config.yaml
model: "image classifier"
dataset: "patchworks of several textures"
train_examples: 145000
image_size: 32
crop_scale_min: 1
horizontal_flip: true
translate: 0.12
targets: ["patches"]
num_classes: 4
arch: "vit"
norm: "layernorm"
norm_position: "post"
hidden_act: "quick_gelu"
mlp_ratio: 4
head_dim: 64
fused_qkv: false
bias: "none"
qk_norm: false
parallel_block: false
inner_norm: false
patch_size: [4, 4]
conv_stem: true
layers: 8
width: 384
positions: "learned"
pooling: "mean"
mixing: "mixup"
loss: "cross_entropy"
head_dropout: 0.2
init: "kaiming_normal"
residual_init: "none"
optimizer: "soap"
beta2: 0.99
learning_rate: 0.0018
beta1: 0.9
shampoo_beta: 0.95
eps: 1e-08
precondition_frequency: 10
max_precond_dim: 1536
one_sided: false
adamw_lr_other_params: 0.0029
max_grad_norm: 5.0
ema_decay: 0.999
max_steps: 7400
batch_size: 128
epochs: 6.5
lr_schedule: "step"
warmup_steps: 220
weight_decay: 0.3
adamw_weight_decay_other_params: 0.01
Rows from block 3 of a small image classifier, named by matrix and row number. Rows with one number belong to one neuron. Each number is 128 + 32 x the weight over its row's rms, rounded and kept within 0 to 255. All counts start at 0.
After each neuron's rows are labels from the 100 images, of 14976, where the neuron reaches its highest value: "responds to" is what is common among them; "colour at peak" is the nearest of a few named colours to the mean colour under the peak. Only what is clearly more common there than usual is listed. The data: patchworks of several textures. In brackets: how many of the 100.
# fc1: MLP up (model.blocks.3.mlp.fc1.weight, 1536x384), inputs 96-191
# fc2: MLP down (model.blocks.3.mlp.fc2.weight, 384x1536, transposed), outputs 96-191

fc1.697 [158  77 123 157  77 139 151 124 144 129 128  95 120 109 113 121 132 132 134  78  93 138 139  98 114 114 113 155 137 130 177 107 140 131 109 119 188 111  93 149 131  90 160  73 111  74 176 115 144 117 142 111 132 109 134  95 142 106 145 102 109  79 113 146 133 103 106 129  88  97 109 112 103 136 114 139 189 134 164 170 104 191 103 131 162  95  73 176 126 158  84 119 164 139 164 114]
fc2.697 [ 77 165 106 105 186  65 127 174 140 128 114 167 122 180 154 143 168  94 124 175  99 157 138 110 136 163 212  63  75 111  69 120 130 157 173 119  94 173 114 170 122 147 123 131 131 145 104 138  83 104 174 129 121 186 102  97 118 130 106  96 161 110 168 103 117 106 135 140 121 133 170 128  88 171 132 122 143 129 185 167  99  87 136 115  82 114 135 108 172 122  76  79 153 131 110 102]
responds to: patches: five (79); blue (71); cloudy (34)
colour at peak: blue (32)

fc1.253 [157 164 147 120 195 106 137 111  85 146 108 168 184  94 142 145  49 139 102  62 126 141 120 139 140  90  74 131 117  94 187 135 202 128 124 117  71 139 118 148 177  66 115  89 115  53  69 169  87 133 109 156 141 124 174 105 121 153 138 140 125  76 148  87 141 122 125 108 108 115 156 125  94 107 169 135 150 143 141 155  85 136 178 111  92 191 157 128 132 117 114 156 120  65 134 126]
fc2.253 [106  83 148 159 129 154 146 144 190 151 151 163 126  78 180 140 130 122 148 148 108 168  93 147 103 160 141  74 175 181 109 150 102 145 154 112 118 137 128  67 116  88 121 139 154 171 100 191 114 125  63 119  75 125 153 156 126 102 126 140 164 107 108 131 161  96 131 150 102 105  75 119 116 139  76 114 180 120 142 179 177 140  54 126 173 137 138 178 108 147  86  96 126 146 209 187]
responds to: rays (32)
colour at peak: pink (32)

fc1.512 [ 99 125 139 114 104 114 158 100  99 113 134  65 135 131 143 132 169 186 136 164 137  95 107 100 148 155  93 189 105 117 118 119 123 216 129 158 114 110 121 156 132 130 138  94 108 114 144  95 119 122 120 123 106 133  96  88 161 140  82 130 149 172 162 103 109 164  84  52 137 209 130 122 164 160 116  53 127  95 122 101 112 107 225 130 191 151 113  88 159 145  99 156  62 158 124  41]
fc2.512 [140 132 157 132 136 192 127 166  89 134 155 145 117 142 136 131  57 167 117 193 151 219  99 118 121 159 133 171 145  97 161  82 124 218 144 143 128  98 124 147 113 167 121 161  72 107 141 155 112  84  67 144 132 113 109 145 180  97 154 156 159 114 123 151 161 122 153 133 140 142 155 176 129 139  93 135 110 135 161 137  98 156 154 178 129 136  89 108 134 151 119 135 151 134 177 146]
responds to: patches: five (77)
colour at peak: red (32)

fc1.282 [158 133 135 123 112  81 116 100 150 120 105 144  97 131 138 122 124  39 129 137 122  75  96 105 149 128 167 113 109 128 119 161 194  79 104 127 127 147 122 117 121 143  83 139 118 148 133  93  95 125 165 139  60 183 157 193 130 137 168 190  60 200 135 171 137 122 122 105 195 113 148 154 163 120 122 142  45 117 124 143 109 131 106  68 186 122 139 136 112 104 157 182  99 125 179 156]
fc2.282 [108 132 142 117 144 135 137 143 188 143  72 137 143 113  94 114  71 141 151 123 133 115 112 109 132 125 108 232  91 107 184 148  99 135 158  94 120 112 190 121 145 126 109 135 109 109 117 124 130 120  81 133  64 148 103  97 161 201 150 106  89 163 140 156 174 171 115 155 143 141 101 106  96 168 105  77 103 147 126 172 153 118 212 129  28 145 137 158  90 118  70 170 109 151 107 141]
responds to: green (80); patches: five (79); blue (71); orange (71)
colour at peak: brown (42)

fc1.713 [156 123 200 112 155 135 139 136 152  80 118 143 137 154 144 169  83  89 136 155 175 106 190 195 126 113 125 119 164 155 137 103 123 125 158  90 152 139 128 167 131 120 134 101 101  15 120 156 143 133 169  80 157  92 161  83  82  23 121 129 117 157 147 133  79  93 148 131 129 144 142 144  78  91 108 118 136 127 177 142 133 107 105 145 145 180 148 128  86 156  92 160 141 174 142 147]
fc2.713 [106  78 112 169  98  87 117 126 146 129 142 154 138  90 152 167 109 120 141 188  99  82 105  86 130 104 163 129  83 116 115 102  99 167  72 111 168 190 230 171 187 170  99 146 156 140 106 124 141 129 197  91 165 125  94 141 159 136  75 130 126 133 154 159 113 121 113 138 154 100 160  97 150 116  59 136  87 152  67 109 117 156 151 167 139 140 137 136 178 210 164  84  89 111 110 161]
responds to: patches: five (58)
colour at peak: green (40)

fc1.678 [156 125 143 148 112 167 112 127 127  95 105 140 120  88  81 101 139 154 140 209 134 156  92 105 134 118 149 135 119 146 109 107  79 107 142 173  69 118 157 160 139  76 120 140 172 105 136 153 155 100 188 145 164 133 137 121  95  73  58 131 146  97 182 171 135 169 109 120 120 210 100 129  71 122 176 152 121  48  92  93 187  86  98 162 150 158 161 138 104 161 132 164 158 145 152 170]
fc2.678 [162 153 123 162  99 102 112 124 146 162 111 170 105 117 192 128  78  99  68 138 144 143 140 192  97 106  80 148 123 115 117 135 164 123 126  60 120 177  67 124 212 125 179 172 140 111 138  75  71 169 103 138 133 167 118 154 173 145 139 165 144 127 104 135  86 144  95 129 118  93 142 119 201 174 112 137 146 124 126 112 124 160 128 176 169 109 139 126 149 174 149 178 126 109 188  99]
responds to: green (80); red (75)
colour at peak: green (33)

fc1.494 [125  89 142 149 201 135 125  96 131 189 135  90  47 110 123 138 114 112 147 148  98  88 102 158 138 108 118 173  45 163 199 172 147  89 168 127 149 135 149 146 138 175 132 128  69  74 143 116 115 135 175 144 113 122 193 211 155 103 155 105 148 115 115 129 152 129 126  90 127  58 152 138 119  80 110 155 134 159  75 147  93 148 175 116 164 140 128 105 122 123 136 123 173 122 122 202]
fc2.494 [ 80 120 100 122 130 147 139 153 100 147 110 111 170 132 103  98 118 137 177 137 189 103 129 130 160 168 162  70 189 102 127 139 142 138 112 161 156  89 139 151  56 144  98 108 121 133 155 188 134  99 187  87 148  59 149 127 109 123 136 163 183 116 127 127 140 103  98 119  81 139  59 174 161  96 126 137  96  77  79 125 134 141 154 154  88 108 121 146  80 101 152  92 161 157 131  80]
responds to: green (75); yellow (71); patches: five (56); camouflage (28)
colour at peak: red (32)

fc1.335 [183 131  77  91 117  55 140 127 177 126 151 105 155 176 180 140 155  95 161 131 169 148 155 146 129 119 151 182 105 122 154 121 154 192 141  90 188 145 111  63 143 129 152 100 177 107 125 187  73 120 137 175 141 123 123 107  70 114 176 104 150 138 128 102 174 149 107 194 161  71 184 190 118 141 152 202 144 127 114  99 160 114 157  78 162 131 128  88 146 136  93 141  71 126 106 110]
fc2.335 [112 182 165 150 132  88 110 154  79  68 100 157  97 141 122  97  91 104  90  52 100 129 131 109  96 127 154 120 103 129 109 135 163 104 186 125 126 139 118 189 136 128 196 119 132 139 125 138  92 154 151 134 207 103  80 110 178 144 127 108 103 158 143 174  75 109 153 114 103 148 161  97 143 132  80  84 145 142 113  97 137 156 163 112 138 135 140 126 135 141 148 128 154 167 141 182]
responds to: red (71); patches: five (63); rays (27)
colour at peak: pink (26)

fc1.577 [105 103 120 109 137  61 108 115 105 144 124 134 100 127 152 149 190 135 164 126 144  93 179 139 102 112  85 174 172 127 138 143 149 108  83 110 162 172 131 107 120 144 120 155 108 166 158 113 117  73  92  89 121 136 163 153 115 131 142 138  99  99  98 152 171  62 143  28 124 141 131 107  97  77 137 163 180 160 160  60 138 130 108 148 102  93 107 105 120  85 147 125 123 101 110 124]
fc2.577 [238 176 170 111 140 132 127 182  42  87 155 114 137  85 107 114 121 127 122  54 163 141 120 123 120  95  95 150  60  45 104 116 111 144 134 114 115  98 138 180 119  86 172 132  60 123 133 115  88  99 104 110 115 120 113 147 132 204 139  77 178 138 146  89 153 152 170 155 127  86 131 143 102 129 153 114 160  55  86 142 137 110 142  81 133 118 141 163 102 170 113 144 144 120 114 159]
responds to: green (75)
colour at peak: green (33)

fc1.209 [136 108 124  52 143 173  62 152 113 170 139 151 153 109  73 126 118 121 194 149 141 120 146 128 130 112  83  89 150 131 190  70 221 188 121 152 105  98 101 140 153  76 153 172 110 115 131 104 177 121 107 165 112 104 146  99 169 137 132 159 133 127 105 138 125 228 120 133 115  91 148 103 122 123 115  82 172 123 142  85 133 114 133 153 126 156 134 150 103  86 113 162 120 178  85  96]
fc2.209 [177 119 170 113 139  87  86 183  99 121 120 133 183 105 169 169  95 116 157  84 161  38 102 125 139 172 169 137 135 180  99 114 122 143 153 190 168 162 140 115 142 124 158  78 117 109 144 156 111 161 103 142 138 149 122 128 111 141  53 177  75 125 117 105 153  71 110 118 147 118 165 123 151 125 139 119 126 149 117 176 193  79 110 142 180 167  93  64 140 100 156 139 103 136 121 124]
responds to: patches: five (77)
colour at peak: pink (28)

fc1.359 [134 101 146 142 106 163 122 158  60 166 182 154  94  84 147 128  94 155 119 132 101 136 152 126 143 163  84 150 132 136 186  90 127 152 121 182 112 115 160 149 137 149 140 102 181 131 112 123 148 167 170 133 142 111 141  79 152 141  88  84 119 138 182 110 176 165 157 110  98 127  60 127 101  78 120 117 121 118 110 111 112 122 157 125 114 148 105 129 134 103 122 170 149 128 157 105]
fc2.359 [ 77 111 135 164 138 167 130 106 116 119 110 120 133  69  98 140 125  91  90 101 180 170  79 133  73 146 140 160 158 131 129 123 158 139 181 128 159 108  83  76 140 115 138 131 157 115 133 168 142 139  97  77 111 114 123 119 135  54 153  85 187 154  67 178  88 114 161 132 161  94 183 112 117 129  98 191 115  88 109  78 191 121 159  89  48 127 115 114 121  82  63 129 117 219  79 146]
responds to: rays (40)
colour at peak: red (29)

fc1.525 [ 76 126 142 104  82 125 114 110 144  65 136 150  84 164 102 160 134 140 108 137  87 120 148 150  73  57 114 144 111 161 111  58 110  46 129 119 200 118 144  95 113  93 173 111 101 115 139  86 144 142 102 173 186 136 154 107 145 161 122  99 146 149  98  78 148  94 134 120  96 142  87 115 135 127 163  91 183 134 160 121 121 132 142 107  92 102 143  88 146 110 106 191 150 135 139  66]
fc2.525 [162 142 118 105 143 170 153 144 171 112 166 137 166 122 111 155 115 123 112 140 184 106  83  92  94 126  81  84 171 114 138  96 158 122 119 143 153  71  99  97 114 117 205 151 109 176 128 141 115 117 124 137 145  82 101 167 190 130 151 152 127 156 125  78 105 167 137 151 129  96 203 152 134 168 110 107 148 128 181 134 144 137  81 152 148 121  76 131 115 169 128 130  95 103 125 122]
responds to: rays (28)
colour at peak: green (28)

fc1.163 [122 109 146 139 151  90 156 129 154 136  59 175 116 156  82 109 149 157 109 128 108 165 103  99 139 195  82 112 111 112  74 151 188 155 178 124 136 122 100 120 146 154 135 164 134 216 154 102  81 116  76 204 143  81 162 120 175 173 138 179 138 113 126 156 110 127 121 146 136 116 192 153 135 122 165 162 141 156 130  88 122 161 117  33 124 119 144 129 160 109 151 128 102 128 113 119]
fc2.163 [124 122 141 131 142 128 121 169 202 113 162 178 107 162 136 108  87 145 172 119 194 194 153 138  59  98 121 195 168 160 123 118 148 105 126 155 119  91 167 106 101 116  83 187 137 107 114 150 163 148 123 134  95  85 127 145 130  78 179 114 153  93 166 121 148 132 176  89 132 115 113 126  87 119  81 140  75  82 173  99 119  83 143 147 106 106  99 146  99 131 101 101 138  81  88 128]
responds to: green (90); pink (77); patches: five (68)
colour at peak: green (34)